Weights of a small image classifier.
Training: normuon at rate 0.0052, 19900 steps, batches of 384, held-out accuracy 63%.
Data: 73750 training examples, 103.6 epochs.
Rows from block 3, named by matrix and row number. Rows with one number belong to one attention dimension. Each number is 50 + 10 x the weight over the matrix's rms, rounded and kept within 0 to 99. All counts start at 0.
# q: attention query, key and value (stacked) (model.blocks.3.attn.qkv.weight, 576x192, the q third), inputs 96-191
# k: attention query, key and value (stacked) (model.blocks.3.attn.qkv.weight, 576x192, the k third), inputs 96-191
q.33:57 45 51 40 64 42 57 48 41 28 42 54 50 57 52 51 50 46 39 51 44 64 43 44 34 39 49 45 61 47 37 63 59 60 43 65 46 42 43 54 36 59 60 72 60 65 57 44 62 37 58 60 38 39 51 58 50 53 53 38 51 73 56 48 52 46 37 44 47 59 55 63 39 35 39 51 39 56 36 43 49 40 46 45 45 62 50 54 60 41 50 52 52 31 51 54
q.34:44 53 32 48 71 49 54 44 39 61 46 47 67 39 56 51 42 45 78 55 50 39 41 62 56 57 25 49 43 47 54 31 36 61 44 56 50 54 53 31 45 59 39 57 45 57 69 46 30 41 42 33 52 49 50 69 62 23 51 56 46 44 55 42 44 36 47 52 53 66 50 40 38 49 50 45 45 60 57 53 46 28 44 34 37 62 29 71 63 39 44 68 42 53 49 44
q.35:33 59 27 47 56 53 42 54 51 48 50 64 55 47 65 63 48 59 60 42 41 40 49 37 39 38 59 52 42 40 53 61 48 60 38 56 47 49 20 53 54 43 62 44 45 50 46 46 45 50 51 47 61 43 51 39 51 33 45 49 31 56 49 58 55 35 40 39 48 56 35 48 41 44 55 73 56 50 63 49 43 60 47 65 49 51 43 65 31 51 56 34 52 65 50 58
q.36:51 49 60 37 42 46 58 60 49 34 49 40 37 51 53 55 43 73 40 46 49 52 42 59 41 51 73 58 43 39 49 45 47 47 44 56 55 52 27 45 47 66 52 54 45 38 48 59 53 52 38 56 39 51 36 50 50 51 48 69 34 34 48 57 55 61 54 39 44 56 46 37 57 67 33 41 58 50 46 50 63 74 53 57 58 61 34 47 51 44 49 40 44 62 45 64
q.37:38 37 54 43 57 55 48 53 47 43 60 51 43 50 37 38 43 36 42 48 58 41 46 59 49 46 45 35 47 54 47 49 46 49 57 38 38 43 57 41 47 27 31 44 66 47 68 40 50 55 51 55 54 43 49 51 56 53 46 55 52 41 57 54 37 52 51 64 49 29 52 54 49 63 53 53 48 46 64 45 56 26 49 34 49 59 50 39 50 60 49 47 52 65 55 40
q.38:48 33 39 47 59 50 54 59 53 46 39 53 42 56 42 51 31 30 35 51 39 47 52 56 47 47 34 67 61 49 48 59 40 49 50 34 47 62 49 56 44 42 54 33 71 45 60 65 47 58 54 58 45 27 46 72 37 47 63 52 49 44 50 64 32 53 49 47 47 32 47 48 46 62 45 35 54 49 53 63 57 61 50 51 52 55 49 58 45 37 24 54 50 40 52 45
q.39:72 33 41 43 53 72 40 48 48 39 39 56 32 41 37 53 59 59 52 47 51 65 35 38 46 22 64 49 46 38 41 63 47 50 42 29 34 36 62 58 57 54 69 64 38 31 50 53 44 50 40 50 45 57 68 33 54 68 43 48 40 49 46 49 44 59 47 47 42 54 57 50 46 54 40 64 49 42 57 30 50 42 47 40 47 43 35 51 51 71 67 41 46 66 50 45
k.33:74 47 59 70 51 45 37 64 44 57 62 77 54 48 59 49 48 53 60 50 53 66 55 58 51 43 25 33 54 48 19 44 48 43 34 73 60 34 56 48 48 51 37 58 64 63 45 59 62 54 54 41 43 54 42 60 37 51 60 54 48 75 60 79 48 44 42 52 59 54 44 63 58 49 47 62 60 69 45 41 36 42 35 48 48 59 57 53 55 50 51 62 46 52 57 41
k.34:53 45 17 39 44 49 45 36 49 27 57 42 46 39 52 62 34 39 29 64 43 57 46 50 50 51 52 61 53 43 43 43 52 36 41 46 54 61 46 25 49 56 36 59 33 33 48 50 72 58 50 41 49 39 65 31 35 42 73 24 57 49 50 51 67 45 58 28 41 58 56 42 43 35 40 44 36 46 45 44 40 55 60 43 44 47 52 61 50 34 42 34 42 59 40 55
k.35:50 38 54 45 59 54 51 42 42 48 69 45 58 56 51 48 55 47 61 46 38 73 55 37 58 57 56 56 52 64 46 51 35 35 44 46 38 53 71 56 50 41 61 44 61 36 29 55 59 40 57 34 59 42 55 65 58 52 60 40 53 37 29 45 47 60 51 50 56 57 54 52 44 55 44 30 43 62 43 56 55 41 53 58 56 42 56 43 66 38 69 55 59 37 54 39
k.36:58 58 52 42 59 56 44 64 39 60 59 50 47 41 46 44 31 53 82 57 49 41 38 48 50 33 52 55 54 59 45 52 54 56 50 64 63 49 45 53 42 42 54 26 60 43 49 57 44 56 50 36 65 64 69 42 65 68 57 59 61 31 50 43 42 46 47 49 55 58 46 55 50 54 41 52 29 49 47 43 41 38 46 39 49 35 33 51 65 52 41 47 55 43 53 49
k.37:32 43 45 58 44 66 35 51 39 43 48 63 37 51 46 38 65 38 73 33 62 43 45 55 46 62 52 57 55 51 57 40 37 46 52 37 38 25 45 43 48 47 52 43 50 27 51 39 60 61 60 55 41 46 35 60 51 52 73 59 62 51 47 60 40 48 72 50 39 59 45 44 65 43 40 61 58 54 45 50 55 44 47 57 53 42 40 71 40 60 39 60 43 62 36 59
k.38:48 46 40 61 35 83 34 33 45 40 47 51 49 37 33 66 59 45 61 66 46 56 51 53 38 50 55 60 56 42 41 46 61 53 38 38 43 41 49 29 47 59 56 55 48 45 44 62 52 59 39 38 33 55 61 43 66 50 43 36 57 34 41 32 45 59 55 64 44 28 63 53 50 69 44 30 67 50 59 40 40 61 35 42 55 66 57 51 47 54 50 43 27 59 37 53
k.39:46 49 54 74 40 66 57 65 60 60 42 48 40 47 56 38 61 53 54 39 63 55 35 47 48 51 55 33 54 49 47 57 58 48 43 64 29 35 41 58 64 50 54 62 74 43 30 57 45 49 45 57 61 36 34 48 29 56 55 60 46 45 48 59 48 37 37 69 52 36 62 52 46 53 39 47 50 46 48 40 52 35 48 32 49 52 47 41 54 54 43 60 39 51 53 51